Weights of a small image captioner: 1.2 epochs.
Rows from block 3 of the text decoder of a small image captioner, named by matrix and row number. Rows with one number belong to one neuron. Each number is 128 + 32 x the weight over its row's rms, rounded and kept within 0 to 255. All counts start at 0.
After each neuron's rows are labels from the 100 texts, of 14976, where the neuron reaches its highest value: "fires on" is the input token at the peak. Only what is clearly more common there than usual is listed. The data: rendered dice on a table.
# fc1: MLP up (decoder.blocks.3.mlp.fc1.weight, 512x256), inputs 128-255
# fc2: MLP down (decoder.blocks.3.mlp.fc2.weight, 256x512, transposed), outputs 128-255

fc1.201 [195 178 128 131 124 101 102  56  58 124  77  96 108 145 148 107 156 130  92  65 121 131 119  93 208 108 127 166  77  82 132 152 146 115 137 124 177 134 145 120 160 115 146  59 134  78 125  94 179 153 118  99  49 158 173  82 153 164 151 139 169 193 128  89  94 168 135 114 121 150 164 146  61 122 134 141 112 119 132 129  92 152 117 157 128 134  95 109 120 118 157 118 180 163  44 142 106 108 134 116 225 126 189  95  70 122 101 188 122  90 106 173 177  81 132 118 141 122  94 162  53 112 153 121 130 117 148 136]
fc2.201 [106 137 167 102 175 151  90  99 167 134 140  84 141 161 101  94  97  98 186 171 127 131 164 164 113 128  85 118 145  81 158 145 132 119 150 166 157 118  92  90 109 127 140 153  82  88 123 160 116 120 130 126 190 118  92 149  56 103 101 119  81 152 146 166 152 112  57 136 143 157 124 202 139 161  58  65 175 121 144 155 154 115 129  99 129 134 156 137 114 151  67 164 138 103 147 116 158 137 155 130 101 131 147 170 105 137 125  88 181 185 180  87 103  89 113 199  73 108 161 139 183 130  99 126 111 171 111 137]
fires on: "white"

fc1.37 [136 135 178 157 163  82  97 127 124  93 153 124 114 107 114  84 157 160 180 122 161 145 173 106 112 136 186 146  98 131 122 113 116 147 142 123 127  56  86  90 122  55 127 139 123 159  91 117 124 127 179  42 117 156 159  67 138 104 154 148  64 132 116 148 165 109 137 157 153 149 182 164 101 104 164 122 103 115 115 137  93 106 155 143  49 154 119 112 158 149 147 128 113  97 124 173  89 106  87  78  96  81 177  83 133 175 139 106 101 120 118 164 143 124 129  92 163 145 153 161  85 123 139 138 133 137  78 144]
fc2.37 [177 197 122 127  88  61 108  81  78 192 100 169 127 120 114 171 157 122 142  96 118 152  91  71 182 195 140 142 174 127 135 134 139 131 149 116 178 100 130 105 193  93 128 117  70  95 137 164 132 127  93 148  92 145 119 119  56 137  95 117  84 137 170 151 103 139  74  93 108 174  79 104 132 134  76 166  90 122 161 138 155 154  69 157 180 115 164 156 204 108 161  91 126 147  88 185 125 140 141 142 137  91 116 151 120  88 117 154 131 110 132 165 104 119  88 111 156 149 112 115 156 119 129  94 158 141 143 122]
fires on: "white"

fc1.405 [146 118 161 145 133 112 128  36 142 193 151  97 156 184 137 141 107 163 104 143 115 130  62  95  80 134 125 148 136 111 115 143 103 155 115 145 108 172 163 126 108  67  96 144 178 175 120 142 153 132 159 103 200  98 164 143 128  94 109 194  92 140  90 144 127 137  75 106  60 158  82 117 187 164  94 163  93 168 142 199  93 161 152 115 170 115 140 165 128 132 100 147 154  99  72 111 106 141  95 139 112  59 168 185 108 139 106 114  82 136 123 148  69 118  53 141 121  81 127 144 110 145 108 121 114  97 169  73]
fc2.405 [ 66 117  67 104  99 161 101 166 109 113 156 175 121  81  79 119 128 183 155  95  80  85 134 154 149 180 123 108  98  77 141 173 132  99 137 146 104  99  88  91 173 143 153 123 109 211  96  73 103 142 107 149 163 148  75 108  86 144 138  64 147 139 148 156 172 112 133 172 185 176 179 121  93 120 181 115 164 129 126 143 125 124 152  89 127 125 120 144 126 133 153 126  70 193 146 138 155  76 123 144 113 130  99  96 113 150 117 122 166  69 118 111 120 157 128 112 168  86 155 134 150 114 120  97 141 131 159 199]
fires on: "teal"; "blue"

fc1.1 [154 134 142 154 148 148 130 127 154 152 125 106 121 141 128 134 145 144 133 167 120  85 106 122 111 116 121 130  81 147 115 128 123  83  80  59 160 142 143 113 106 180  84 104 122 116 131  63 107  97 168  90 127 120 154 116 131 149 163 149  87 135 180 177 128 122 198 136 107 174 138 144 180  90 134 120 136 144 132 111 133  39 113 121 148 135 143  88  66 125 112 166 207 128  96 109 132 129 126  83  95 136 148  78  99 138 113 170 176  78  86 171 115  83 115 107 160 136 125 181 118 173 134 157  98 132 128 102]
fc2.1 [ 80  98 129 131  95  96  89 145  63 104 109 161 129  73 133 154 157  64 124  85 135 138 165  88 121  92 164 123 181 109 175  94 128  99 204 193 108  94 155 128  70 100 170 127 118 158 144 116 124 142  40 168 104 159  95 135 110 183  81 115 162 107 105  76 135 118 106 151 123 156 153 101 144 172 155 123 180 130 148 149 111 182 108 111 143 125  93 167 122 125  93  73  73  79 140 105  89 197 124 165 115 130 110 131 132 120 131 134 157  67 155 121 150 120  88 192 160 128 163  94 202  72  99 103 130  96 124 171]
fires on: "yellow"; "pink"; "red"; "green"

fc1.12 [151  73 117 120 132 150 195 119  84 154  85 121  96 110  66 103 133  75 137 120 108 143 132  93  87  43 107 141 157 120 122 186 127 158 110 134 120 172 139 127  98 122 129 150 170 167  95 147 100 120  94 132 198 172 138  67 150 104 121 142 149 130  97 159 133 146 117  69 122 114 176 118 135 121 139 136 142 168 122 162 157  44 115  91 146 165  98 120  80 130 144 122  89 154 145 179 133 132 182 118 143 110 131 201 149 119 149 150 157 134 158 100  90 126 114 151 153 160 146 120  92 126 117 133  89 143 150 140]
fc2.12 [140 150 113 138  95 104 113  84 116 147 196 131 136 163 166 180 128 199  56 128 117 121 136 109 142 170 150 117 111 178 141  83  85 164 131  93 144  90  89 126 152  83 120 125 115 126 130  95 135 117 114 184 121 144 102 185 139  98 153 154 136 133 123 109 164 142 143 171  94 136 166 114 131 188 110 128  96 118 166  89  98 138 119  74 119 138 163 108 132 122 119 175 127 137 165 138 135 130 168 136 142 136 124  56 148 125  54 146 147 120 101 107  87  87 109 127 178 157 138 100 190 114  81 124 137 114 133 154]
fires on: "blue"

fc1.325 [128 139 133 160 115 200 171 128 162 135  94 124  95 119 148 191 179  63 102  66 120  85 149 148 180 139 146 170 126 131 132 126 153 137 159 149 181 117 138 105 152 155  83 124 142 118 128 107 122 103 210  84 140 127 106  92 127 142  60 129 136 134 149 146 117 178 132 156 146  64 170 171 202  97 189 140 130 133 133 135 119  75 121 136 183 159 107 145 152 118 120  85 148 141 145 125 125 212 129 151 103 134 121 165 112  98 116 128  94 168  68  92 150  68 128 187 147  82 190  95 139 185 139 168  68 136  33 114]
fc2.325 [ 74 202 148  98 149 118 115 156 118 120  78 117 153  60 152  54 142 162 107 154  87  84 145 148 165  72 126 131 116 168 111 174  89 144 105 104 104  54 161 149 153 149 142 167 126 153 151 101 147 119 113 127 122 117 201 112 103 100 160 124 148 105 136 104  97 139 124 121 117 139 100  88  80 103 126 150 135 123 120 143 177 136 132  75 147 157 111 184 154 124  73 165 189  70 113 127 129 151 129 131 163  97 157 104 130 149 134 145 159 178 134 168 136 143 134 126 143 135 100  84 107  87 113 123 115 178 160  96]
fires on: "white"; "orange"

fc1.29 [163 118 102 108  92 148 130 121 130 146  90 112 105 123  60 167  68 126 117 173  96 183  70  85 108 109 159 119 209 151 100 126 119  63 140  99 154 152 167 166  82  72 170 120  86 163 177 169 186 134 164 100 113 133 103 146  85 127 137 133 140 134 115 157  86 120 163 116 140 114 121 190 113 138  88 110 109 136 103 132 143 133  95  88 101 139 166 140 100 178 110  95 118 149 143 124 109 133 117 140 128 155  92 130 161 170 112 123  97 135 156 128 138  93 100 130  91 100 142 203  92  85 153 141 101 137 134  76]
fc2.29 [ 84  86 131 105 147 129 199 160 138  89 169 130 168 137 155  88 171 219  82 166 194 165 171 165 124 113  92 135  73 133 131 146 100 186  93  96 126 147 160  67 124 115 105 152 164  97 111 102 152 174  85 133 146 143 115 163 125 112 100 110 106 138  79 107 153 143 159 112 183 124 154 144 101 135 149 155 169 114 143  99 134 151 168 133 148  76 133  96 119 117 148 151 138 120 125 158 116 139 115 113  94 155 144 100 134 122  77  58 188 136 158 134  66 130 176 112  90  90 128 110 106 128 107  94 124 171 105 150]
fires on: "blue"; "teal"

fc1.84 [135 123  88  94 143 166 132 140 120 105 142 161 106 110 109 105  99 109 103 138 101 117 129 102 117 115 108  71 127 110 209 137 110 195 188 147 118 132 117 124 152 146 145  79 137 162 133 198 205  91 176 158 102 140 105  91 105 172 147 167 162 139 164 140  71 164 178 106  89 129  93 140  93 158  89 157 103 124  42  85  72  93 143 165 123 158 140 137  92 108 158 122 119 197 159 129  61 133  76 128 115 128  83 114 156 109 116 125  90 149  94 156 150 172 143 137 125 109  71 103 152 157 105 115  98 148 142 138]
fc2.84 [133 108 141 135  89 131 175 130 122 100  90 113  40  49 144 109 135 135 101 154 146 161 156 136  67 154 125 161  92 162  56 146 103 109  74  53 160 174 139 144 107  95 135 110 123  68 105  78 145 163 151 138 152  99 145 154 170 151 161 117 104 125  67 121 169 119 126 116 154  94 182 131 132 167  88  95 106 100 137 114 131 177 108 102 122 147  84 135 248 125 119 141  74 131  90 177 160  82 129 123 106 166 130 139 131  96 205  73 157 107 148 119 152 130  96  63 102 165 151 173 109 163 150 147 179 137 115 142]
fires on: "yellow"; "pink"; "purple"; "blue"

fc1.299 [177  78 148  93  86 132 112 146 103 129 162 146 144 169  91 132 149 112 156 162 169 139  98 132 147 169 101  96 145 125 141 170 141 153 148  97 119  86 144 212 112 163 123 129 109  78 163  55 106 112 181 107 161 143  96 120 175 136  95 130  57 120 148 114 158 171 184 103 161 146 140 128 184 134 132 163 153 132 132  97 143 144  96  95 106 131  97  60 146 110 210 170 120 123  82 124 111 151  66 127 160 177 102 125 129 104 182 118 113 123 170  90 135 187 140  98  93 146 111 130 193 176 101 152 101  85  69 110]
fc2.299 [ 98 184  83 123 176 185 104 153 117  92  67  68 115  92 128 128  56 155 105 130 146 172 129  97 115 132 136 146 107 152 138  95 179 146  82 166  87 136 112  70 165 105 136 142 111 138 140 161 135 121 163 129 109  92 115  87 109 131 177 140 125 186 115 129 123  99  99 107 130 118 118 141 139 118 135 112 144 112 181 131 130 127 155 139 167 112 158 123 177 112 116  84 177 205  81 142 126 133 156 118  77  71 149 103  84 123 100 145 141 149 153 146 105  53 115  73 179 162 120 128 101 106 189 188 152 151 162 142]
fires on: "a"

fc1.324 [ 95 154 116 111 102 173  85  82  61 175 130 113 115 153 170  81 153 139  83 119 146 102 150 125  95 154 138 124 120 118 105 146 128  89 160 173 173 159 101  90 135 101 116 102 161 152 149  75 197 107 109  90 153 141 139 162 110 162  78 113 175 105 121  92 109 113 161 144 185 169 147 180 145 170 152 157 141 104 128 102 134 149 142 151 182  96 135 137 164 182 130 108 130 101 133 143 160 137 177 123 109 148 180 104  98 115 162 131 103 152 100  54 153 125 133 135  95  95 153 171 122  88  69 165 160 192 144 106]
fc2.324 [140 131 112  87  75  74 169 147 169 131 132 173 118 122 111 168 123 158 162 116 133  88 107 189 143  91 107 148 119 139 155 151 139 142 142 103 146 116 140 123 152 153 124 201 131 147 176 153  89 112 139 124 124 153 158 108 151 122 126 149  90 104 111 186 145 141  81 148  91 106 135  69  86 120 125  94 119 184 142 171 149 112 144 131  44 134 165  98  75 106  85 126 150 186 149  41 129 161 113  69 140 106 143 125 104 121  79 137 157 135 146 158 108 139 145 115 118  87 162  78 140 181 177  84  88 151 172 121]
fires on: "yellow"; "brown"

fc1.68 [179  99  71 157 162 168 109 120  40 128 114 161 166 166 122  81  72  92  54 154 153 165 141 103  71 130  85  62 160 175 149 134 148 165 109  95 131 107 144 128 104 173  98 110 120 148 161 140 155 109 165  83 154  70 131 103 151 164 185 136 138 146  83 111 133 145 132 182 145 157 150 157 112 114 143 121 126 158 150 131  95 143 140 133 116 172 133  69 139  97 118 113  99 164 151 173 144 149 105 110  60 131  79 142 162 174 151 173 101 160 144  81  67  95  83 122 149 128  77 163 105 149 150 136  93 128 177 129]
fc2.68 [137 137 114 107  95  78 145  84 158 101 133  75 110 122  87 130 203 170  96 112 132 161  84 136 113  83 154 151 126 186 143 149  97 172  96 122 146 147  68 183 134 133 193 132 108  97 136 123 135  84 132 138 153 114 152 110 107 107 158  98 108 117 108 138 174  92  88  98 121 124 133 109 175 147  95 157 119  93 153 109  99 110 120 131 148 125 130 141 125 188 110 163  96  87 186 188 157 127 125 133 136 167  87  88  76  82 148  99 122  93 126 141  94 119 113  72  86  77 109  98 138 205 130 161 116 137 167 190]
fires on: "blue"; "black"; "brown"

fc1.465 [133 145 171 100 168  91 149 112  96 122 164 109 128 139 154 156 174 131 138  76  73 105 139  88  63 108 199  68  98  80 110 187  76 102 113 152 109 120 106 127 130 131  87 133 106 114  93  93 142  74 160 137 103  89 153  89 152 132 176 104 181  93 158 131 141 167 171  98 103  58 150 145 163  76 155 110 168 142 169  80 156 125 107 136 118 135 144 167 111 126 106  81 184  98 104  66 131 152 188 140 108 162 155 164 122 124 163 170 101 140 172 162  55  70 137 131  82 134 123  88  92 103  78 124 195  82  98 103]
fc2.465 [ 97 132  81 148  90 137 145  84 154 189  82  78 143 115 127 164 133 119 121 106 133 107 132 128 160 128 128 160 142 103 136  37 140 134 229 125 167 135 153 108 173 126 159 113 144 163 100 186 118 125  66 107 129 161 119 125 113 201 110 172  74 119  95 126 112 162 117 121 134 135 143 111 134 113  90 147 125 178  95 166  77  89 100 137 137 118 122  91 125 142 113 196 122 115 118 123 157 156 117 112 134 131 148  96 119 153 100 127 186 115 110  65 173 212 146 150 142 117 151 127 162 106 158 142  65 126 183 179]
fires on: "yellow"; "blue"; "red"

fc1.108 [156 116 107 141 153 107 144 152 122  93  73 155 123 194 157 160 138 106  86 180  66 119 130 128  91 122  94 116 155 129  98 134 215 111 122 173 146  95  96 206 155 126 162  69 155 116 140 109 134 134 115 147 128 130 147  73 161 182  90 132 156 115  99  69 133 113 162 180  73 122 145 161 173 138 157 137 132 101 159  58 115  99 172 125 188 128  87 148 152 134 103 105  72 108 123 153 160 105 107 118 113  41 122 152  87  89 138 172  90 130 141 107 147  92 148 149 111 158 126 179  99 215 119 123 111 145 152 147]
fc2.108 [147 132 137 132 166 137 127 143 148 106 131 110  69 137 139  84 124  94 186  92 143 132  84 119 104 128 117 149 200  43 135 155 183 141  93 127 132 131 120  82  90 151  25 139 132 109 148 145 108 126 131 130 179 113 160 157 115 150 138 117  91 117 134 168 115 113 130 124 138 139  81 182  91 135 110 120 159  87 134  71 144 102 126 122 146 124 127 130  59  91 165 111 162 126 140 139  90 171 159 206 162 129  91 169 131 152 131  55 133 109 107 194 155 128  72  95  71 136 112  58 146 133 135 153 173 141 106 154]
fires on: "yellow"; "orange"

fc1.453 [152 160 122 171 121 147 109  96 125 136 157 120  87 191  98 138 111 220 178 104  91 159 130 147  97 180  86 156  94 152 136 164 141 112 119  89  92 115 108 107 164  78 142 132 162  91 126  92  95 141 151 104 177 136  69 141 165 113 143 194  99 132 102 145 119 193 105 158  83 179 120  81 145  86 124 164 153 115 146 137 119 130 134  70 130 149 148 172 135 182 191  50 112  92  83 129 129 143 107 132  91  82 124 111 129  37 167 142 172 111 155 154 116 112 151 108 175 147 111 125  96 174 133 102 109  86 128 130]
fc2.453 [142 147 150  73  87 104 176 113 125 109  97 143 171 128 139 156 105  45 124 143 136  99  79 117 165 133 141  66 165  54  86  98  98 140 133 114  92  95 117 144 124 103 122 107  60 126 108 169 127  80 125 137 118 120 189 152 124 174 100  97  87 115  82 123 126  93 134 135 159  81 152 113 108 204 133  73 117 124 175 188 108 170 119 131  93 105  94 163 125 156 101 110 148 128 137  86 131 154 117 150 177 158  45 123 163 202 110  78  74 113 112 114 151 158 152 120  63 138 135 116 129 115 115 200 137 111  96 156]
fires on: "a"

fc1.392 [129  59 158 119 149 145  91 137 106 152 100 115 147 204 146  93 198  36 115 109 188 101 107 156 135 171 126 130 162  90 145  84  72 125 179 118 123 121 122  80 165 146  90  77 127 180 139  92 132 109 122  66  57 159 100 125 165 135 162 124 125  97 108 173 138 127 141 164 156 144 155 137 118 129 134 166 107 108 147 109 179 142 137  93 116 110 130 144 152 108 165 105 124 127 148 196 165 136 154 185 129 153 114 117 115  90 110 171 134 131 108  95 139 119 142  88  97 130 103 167 156  82 103 161 106 161 203 153]
fc2.392 [108 167  57 109 145 126 102 163  91  68 124 112  87 131 137  94 105 147  95 124 122 148 128 143  90 120 174 154 112 117  96  91 133 131 144  78 144 146  85 144 118 151  92 210 163 104 133 190 115 131 162 130 152 162 220 157 107 101  90 139 101  83 120 124  99 161 197 155 111 195  73 132 166 125 160 148 146  76 108 141 119 158  80  91 134  88 128 130 129 117  98 132 191 121 119  92 152 149 115 105 105 128 130  87 118 138  49  89 134 149 106 115 107 144 138  90  68 151 121  59 150 117 126 160 112  99 166 162]
fires on: "brown"; "purple"; "an"

fc1.75 [ 91 157  74  81 125 126 113 114 121 130 106 103  96 110 105 116 104  96 121 104 116 114 133 158 149 136 112 114  93 151 137 148 112 168  88 150 124 147 138 144 133 100 110  91 131  95 153 151 195 117 144 127 196 140 125  69  75 129 112 137 120 156 102 153 124 146  86  98 128 131 126  76 146 135  84 159 164 173  79 143 135 209 168 142 188  92 184 119 164 131 135  38 112 134  94 162  84 141 100 123  93 115 104  83  96 114 138 156 158 134  75 183 131  68 112 144 103 129 163 178 105 156 143 119 124 121 143 188]
fc2.75 [204  59 151 144 121  71 172 142 117 102 168 159 125 102 195 102 146 157 164 113 157 167 151  96  94 141 142  98 160  78 142 130 150 110  87 159 121 131 157 145 138 103 133 140  92 128 130  78  94  88  98 126  97 131 178 169 154 149 126 136 172 116 122 102 102  87 108 123  69  68 145 145 102 130 161 122 114  94 166 123 137 122  72 142 107 142 106  93 116 130 143 212 136 105 139 106 153 156 149 128 172 111 171 161 173  94  92  90  91  99 143  99  99 162 166  92 129  81 141  66  98  85 136 165 163 170 110 100]
fires on: "yellow"

fc1.26 [155 136 134 203 143 104 118 101  89  93 114 172 158 122 114 114  94 180 124 167 157 115 121 157 128 142  63 151 177 120 123 148 135  92 176 120 105  92 191 152 129 111 161 112 155 141 120 143 141  89  78 115 149 162  34 144 127 110 119 145 213 127 124 185 151  87 111 129  86 119 166 122 141  85  80  96  89 110 107 153  90  64  96  92  94  84 123 123 147 141 164 183 164 137 171 178 186  99 131 143 139  47 157 141 124  79 150  96 187  87 170 114 134 114 150 122  99  77 147 117 161 137 114 159 131 171 102 168]
fc2.26 [173 164 182 136 139 169 135  75 149  94 145 100 132 156 143 127 166  88  83 134 102 108 104 109 128 111  98 107 125 118 180 140  88 171 123 106  91 120  77 125 196 115 146 124  94 147 124  98 150 140 170 126 173  96 175 123 151  75  99 127 139 129 177 119  99 115 158 146 143  55 118 155 124 201 180 130 120 126 177 135 125 154 179 114  78  83  91  70 112 116 123 139 100 119 156  80 106  87  82  84 140 159  59 142 141 177 133 176 147 152 109 140  94 137  63 149  88 185 137 134 115 135 175 172 118 128 132 141]
fires on: "a"

fc1.165 [178 118 110 110 157  95 116  46 147  92 122  92 100 141  81 103  86 193 155 161 192 167 129 158  82 139 137 126 132 153 152 117 117 116 144 159 105 197 105 115 129 122  77 138  64 107 176  82 111 158 172 101  97 168  88 119 172  53 127 171  85 145  86 119 161 129 106  99  81 157  73 143 133  68 131 140 144  93 137 134 124 114 100  56 116 149 135 101 139 194 180 130 147 151  93 128 146  80 176 134 124 114 168 127  76 126 131 116  97 160 133 143 102  96 169 150 147 100 110 168 161 167 131 139 169  86 120 127]
fc2.165 [110  99 135 141 101 159 141  55 119 114 139 161 158 136 101 194 131  84 177 155 158 148 139 131 143 162 118  48 127  85 152  98 164  86 155 143 115 115 145 144 151 159 171 128 164 159 120 110 139 146 140 144  81 106 150  97 145 190  95 137 124 195 140 200 167 134  82 122 156 160 161 118 128 175 149 154  97 158  99 150 146 122 157 181 106 136  87 131 164 126  91 123 127  66  66  87 113 159 167  83 184 164 125  58 136 104 105 154 121 159 116 117 187 133 107 102 156 195 107 118 102 142 165 130 119 113  77  93]
fires on: "a"

fc1.259 [141 157 131 109 116 102 125  97 129 126 113 141  83 171 100 152  69 136 123 119 112  93 125 156 139 154 136  96  94 142 117 160 162  99 161 121 121 139 119 149 126 152 101 105 161 169  98 134 185 155 127 113 113  87  97 161 169 104 160 119 114 104 128 138  79 107 118 146  99 128 133  41  76 195 126  80  57 154 143 124 151 165 106 115 144 122 154 141 138 187 133  80 135 110 161 105 195 105 185 113  90  91 105 203 124 148 140  85 187 117 123 124 107 118 118 153 105 141 208 119 111 148 103 143 150 101 117 147]
fc2.259 [107 108 100 176 110 100 146 140 147  94 131 130 121 117 130 124 156 173 145  95 125 118 134  76 101 162 139 146 135 105 122 114 126 205  44 117 169 149  79 118  97 135 115 135  81  75 149  94 123 142  94 140 158  86 120 156 127 111 104 124  96 120  94 129 155 200  95  89 129 136 142 130 117 121  87 126 161 151  99 201  90  83 167  88 105  74 122 106 177  90 104 125  97 134 163  99 100 137 159 208 150 114  85 139 154  83 145 160 148 102 143 136 119  96 121 115 142 123 148  70 103 126 135 153 130 138 167  85]
fires on: "blue"; "an"

fc1.47 [ 89  98 141 143 179  72 104 139  97 153  76 184 134 135 119 116 130 137 158 121 123 125 174 106 103 124 122 156 140 105 145 154 138 165  80 202 136  83 141 108 147 157 163 209  97 153 114 139 155 155 133 121  91 151 129 170 162 170 157 122 142 201  88 114 133 156 149 186 112  88  99  81 142  69 156 110 159 110 120  93  88  75 149 174  89 127 110 165 165 168 107 110 117  71  87  98 166  82 142  93 127 106 172 114 109 145  98 132 171  87 162 114 142  82  95 111  91 156 187  93 117  96 141 165 131 134 120 142]
fc2.47 [176 123 118 132 138 159 156  60  94 112 163  87 135 124 143 130 135 135 132 104  92 107 101 151 168 165 130 120 115 181 147 109 116  97 170 125  88  78 129 175  93 201 103  45 153 131 170 169 104 135 150 126 178 150 148  83 114  82 182 138 142 143 188 101  75  76 140 156 164 134  78 143 117 137 128 113 113 112 111 140  80 149 148 128 133  91 139 105 101  62 149 107 111  93 127 144 126 172  97 182 137 154 164 160 165  73 219 123 100 126  91 100 173  83 153 139 165 112 141 101 142 125 158 164 134 103 118 135]
fires on: "brown"; "yellow"; "red"; "blue"

fc1.456 [152 152  95 112 104  69 165 188 111 131 126 140 161 108 132 121 108  93 138 111 135 138 134 171 128  60  73 127 147 147 162 134 146 174  96 146 122 112 102 131 133 226 122 129 137 158 158 144 119  77 115 147 144 121 104 135  99  92 159 103 172 127 145  78 147  83 173 110 156 133 116 137 142 128 101 103 193  51  55 188 111 187 159 137 108 109  95 101 166  87 120 187  55  73 165 197 148  86  83 130 156 163 140  87 164  80 149 134 110 116  87 125 129  69  94  69  83  89 145 144 126 180 156 162 168 105 136  95]
fc2.456 [153 104 137 171 122 143 179 145 177 149 132 106 125 135 122 150 128 180 135  95 139 124 113 124  80 111 115 232 126 129  88 179 118 162  96 117 146 146 165  57 129  86  96 133 134 145 126 135 137 205 143 141 129 168 148  70  99 113  71 117 126 130  81 145  98 155 103 110 102 100 141  93 117 143 131 173 134 114 200  96  85 113 103 130 114 120 117 126 111 144 152  59 129 120  78 132 113 255 141  84 128 112 122 231 114 110 116  90 122 156 156 126  62 120 172  87  97 174 115  73 113 162 159 209 126 137 147 154]
fires on: "teal"; "an"

fc1.483 [126 102 175 107 153 125 135  51 146 163 110 164 103 212 121 123 177 145  69 145 144 131  86  98 149 137 109 135 147  65 110 160 178  99 114 144 116  76 136 128 143 123 121 110 173 115 146  70 128  78 194 119  99 110 163 142 187 114  58 124  96 109 147 111 127 105 129 119 185 109 122 114  87 148 153 128 143 132 111  72 125 155  62 151  31 115 115 179  72 146 181 156 134 151 136 136 184 128 155 131 138  95 146 117 170 131 124 110 134 126 141 111 153 117 144 180 103 185 146  61 118 128 132 148 162  97 155 122]
fc2.483 [145 146 109 130 126  78  97 152  99 131 134 162 135  52  87 156  72 116 160  97 151  60 140 134 111 129  91 119 136 168 143 121 113 119 185 129 160 113 158 152 105 165  77 146  97 128 124 145  85 122 147 142 136 126  87  93  54 101 144 106 177 155 146 137 154 131  81 123  71 147 117 152 162 128 128  98 119 134 106 141 130  75 169 151 151 114 161  79 145 118 105 140 119 130 113  92 100 158  89  85 121 134 120 126  99 133 130 181 159 129 136 169  61 137 108 158 119 132 172 166 175 159 150 147  67 129 112 148]
fires on: "blue"; "teal"; "black"; "red"

fc1.284 [127  92 118 186 188 143  98  23 119 147  69 134 152 145 190  67 138  80 142 156 136 146 166 143 128 174 127 156  83 120  96 123 176  44 140  96  74 103 147 126 133 127 111 182 165 128 124 159  96 108 152  94  98 158 126 101 148 174  84 131 121 115 134 123 119  85 163 120 104 150 108 127 155  95 183 188  82  93  86 121 155 109 152  78  96 165  67 145 120 160 138  96 153  92  81 174 151  71 145 145 121 133 151 124 124  88 128  89 105 127 176 135 147 103 127 156  65 143  99 162 113 135 143 133  84 182 133 119]
fc2.284 [135 175 198 105 106 115  78 151 133  99 138 131 124  96  88 200 103 133 143 155 130 146 106  91 174 112 153 150 184 144 189 130 119 153 123 142 123 103 104 169 146  88 173 115 100 123  99 121 141 130  99 146 139 119 105  95  79  72 134 157 119 130 152 133 154 156 129 125 159 146 136 127 103 139  89  51 170 111 130  68 162 136 115 141  93  70 135 136  81 109 137 105 110 190 129  99 109 143 146  98 125 107 103 172 123 212  71 152 119 128 135 146  90  70 133 119 178 101 137 112 171 130 140 135 175  73  95 140]
fires on: "a"

fc1.77 [138  95 109 178 116 151 171 134 144 165 166  86 170 128  79 121 142 160 108 118 118 120 108 109 152 170 193 144 140 138  76  78  64 134 103 101 100 135 163 106 137 136 151 104  69 118 152 143 103  89 160 125 132 112  95 110 138 106 144  96 158 149 147 160 120 129 159  96  72  65 154 118 169 101 135  95 163 167 157 139 162  79 126 115 143  83  78  99 125 120 190 174  56 121 121 130 133 128 189  87 173 176 127 159 129  93 121 132 123 131 127 154 166 107 149 194 159 126 125 164 118 173 108 149  92  77 133 109]
fc2.77 [131 125 136  81 120 137 142 165 117 142  74 138 133  94 100 159 153 120 157 100 128 149  92 211 149 173 120 138  74 115 124 165 153 119 124  98 100 159 130 188 108 130 158 130 136 181 127 167 127 130  88 171 107  75 112 185 100 168 138 108 120 106 119 159 116 144 139 161 142 145 131 147 172 157 138 136 167 170 100  98 139 144 116 110 141 158 152 140 127  85 125 125 163 166 160 108 136 148 181 157 141 162  86 155 168 158  96 172 137 144 134 169  94 150 139  85 121 118 167 120 102 156  85 100 134 174 139 109]
fires on: "white"

fc1.348 [183 167 104 183  93 138 156  87  77 158 133 159  89  93 100 183  96 135 117 173 160 112 145 129 152 160 181 105 149  69 105 116 165 133 126  76 128  81 119  91 177 166 151 121 141 109 120 140 107 159 142  79 161  90 147 114  96 125 101  76 147  74 138 166  70 118 101 207 108 127 159 103 199 121 130  90 146 112 162 194 144  98 164 139 101 146 122 149 123 138 146 113 116 118  92 131 123 183 167 119 104 144 152 102 158 127 138 171  55 173 153  97 128 111 125 167 106  98 123 122 110 151 145 108 123 112 135 160]
fc2.348 [ 96 111 110 120 113 140 109  84 144 124 215 116 123 152  91 197 208  77 127 102 105 159 102 145  87 106 107 133 100 160 109 129  98  61 188 131 154  91 120 117 139 130  95 130  86 166 151 126 129 128  56 115  83 135 122 134 138 117 166 160 136 129 168  50 144 120 186 119 143 153 170 153 134 178 132 156 100  96  61  88 145 146  70  91 183 129  92 102 130  91 141 106 134 167 133 100 178  91 110 143 145 146  87 121 116 160 121 137 158  26  53 178 166 135 164 105 115 176 190 118  91 126 165 156 101 140 107 138]
fires on: "white"; "yellow"; "brown"